{
  "image_size": 48,
  "translate": 0.06,
  "encoder_norm": "batchnorm",
  "encoder_channel_attention": "se",
  "encoder_kernel_size": 3,
  "encoder_widths": [16, 32, 64, 128],
  "latent_channels": 16,
  "decoder_activation": "silu",
  "decoder_widths": [64, 128, 192, 256],
  "decoder_blocks_per_level": 2,
  "decoder_attention": true,
  "max_precond_dim": 1024,
  "one_sided": false,
  "max_grad_norm": 1.0
}
Rows from block 4 of the encoder, named by matrix and row number. Each number is 128 + 24 x the weight over its row's rms, rounded and kept within 0 to 255. All counts start at 0. Numbers have three digits each. After the name is the row's rms in percent of the matrix's.
# fc2: squeeze-excite expand (encoder.blocks.4.se.fc2.weight, 128x8), inputs 0-7
fc2.0 098:138110176119095146118146
fc2.1 121:113121166112117138156168
fc2.2 106:110124161150125129081149
fc2.3 098:126173133109139105090138
fc2.4 068:114146170115152157148147
fc2.5 109:096156166101110126112123
fc2.6 155:158088125135114126094154
fc2.7 071:143104090150166133110117
fc2.8 138:161101119119138125083150
fc2.9 061:137140103097117166114160
fc2.10 103:115149166127131138090096
fc2.11 104:122101098160114129092150
fc2.12 098:132122136131113100079161
fc2.13 097:104110143165115091150134
fc2.14 114:160132148142099111098159
fc2.15 067:121114091147102150101100
fc2.16 087:109140154140162083137138
fc2.17 074:146140151115088129103093
fc2.18 076:106124102103123105175136
fc2.19 069:104117076118138113108107
fc2.20 118:143163138124102142167154
fc2.21 066:148113134179114158119114
fc2.22 050:124089131139119104167156
fc2.23 063:121152159139114144088158
fc2.24 141:132112181128138138097148
fc2.25 111:100156100094147115110113
fc2.26 088:117147168105153145100109
fc2.27 084:125104149123142081094131
fc2.28 043:124175126116134110117086
fc2.29 085:100179127134114129147153
fc2.30 051:133108145086159096123118
fc2.31 139:111092087158136131125144
fc2.32 106:157154126099172140134117
fc2.33 083:116098163095120121108100
fc2.34 065:148114126150133145100177
fc2.35 123:156101140153153128091147
fc2.36 136:113091100140127132097161
fc2.37 114:102141115124115151076143
fc2.38 054:087125106106107121118091
fc2.39 103:148139161126121150095091
fc2.40 076:108118134146164122089097
fc2.41 076:151156098102152125136095
fc2.42 108:145122175152147129097141
fc2.43 089:124110141174153143094121
fc2.44 101:136119089170139102111134
fc2.45 093:104111129133126092098166
fc2.46 135:105101146132121119082155
fc2.47 070:129130170144091116132161
fc2.48 101:158104100147129126089150
fc2.49 112:144136187138106127121114
fc2.50 098:144147142083127155160128
fc2.51 131:110107138137148137084163
fc2.52 115:115094155164115101110118
fc2.53 107:170099164147120130142122
fc2.54 120:108109176139096131147134
fc2.55 118:086100162117138120126152
fc2.56 047:112159139142106145116081
fc2.57 114:113117125169084128104137
fc2.58 103:121121070133113106148120
fc2.59 117:092113106161120148103148
fc2.60 117:140144173151113105105108
fc2.61 067:113119161151107114116172
fc2.62 070:085144139164139136157119
fc2.63 107:127101138151138126078152
fc2.64 108:165098166145134150135135
fc2.65 099:117165174113139129117151
fc2.66 098:100143113130126158086101
fc2.67 130:110118165171126126101144
fc2.68 098:126110122140139075161121
fc2.69 086:145158113161119092105142
fc2.70 094:145179155108118147137129
fc2.71 079:145108115154086162123138
fc2.72 122:123119110122076120098151
fc2.73 136:118128191142120142128118
fc2.74 107:108107144146091126093153
fc2.75 066:099086118159110122107139
fc2.76 131:113102159151111155098147
fc2.77 113:110149173136107127105100
fc2.78 081:087138122107147104154102
fc2.79 125:102105116127114151086156
fc2.80 108:121095083127106105138109
fc2.81 080:095109088123139098109117
fc2.82 094:106102167149144160115130
fc2.83 075:103121111119074145110135
fc2.84 135:096081117138134120098140
fc2.85 061:142078144164141129130116
fc2.86 085:156152128112127153146174
fc2.87 107:134123096154154146086136
fc2.88 105:135101105141146116091164
fc2.89 095:121124155174151106102129
fc2.90 122:132146138120156146126073
fc2.91 106:108100173100135149116125
fc2.92 100:138090131088105127102113
fc2.93 101:088123149134083140110137
fc2.94 149:112088143142162143104147
fc2.95 073:120092118098091147115111
fc2.96 065:170105110120121105112094
fc2.97 121:075102123157139130139131
fc2.98 130:122130174149130167105127
fc2.99 088:110124135072113127099121
fc2.100 119:136115184110126100133137
fc2.101 060:148111132161177123112140
fc2.102 089:105147116130128083107095
fc2.103 140:090124118133152133081143
fc2.104 067:104093128137131138102172
fc2.105 067:109159124113096135165153
fc2.106 122:125080144122133124094157
fc2.107 062:091142110117164118151101
fc2.108 067:100094120154094112105126
fc2.109 149:143096118126112113090164
fc2.110 114:100144178142121129116102
fc2.111 097:131154157128154140083143
fc2.112 056:119093135103151137114085
fc2.113 090:104141110162138111084133
fc2.114 113:089106097123108132107154
fc2.115 083:149099135104152167134152
fc2.116 130:096102134132127133084158
fc2.117 088:146106092100142139146095
fc2.118 072:097103102092121145136104
fc2.119 105:120107152122145102113176
fc2.120 109:116091150135124129089160
fc2.121 072:099093157108134158145116
fc2.122 085:105087116146120090143143
fc2.123 117:126107090149092137099121
fc2.124 121:138131145146161129081152
fc2.125 072:139091120137105121108173
fc2.126 034:114159111168118133156153
fc2.127 077:147111131143070125147125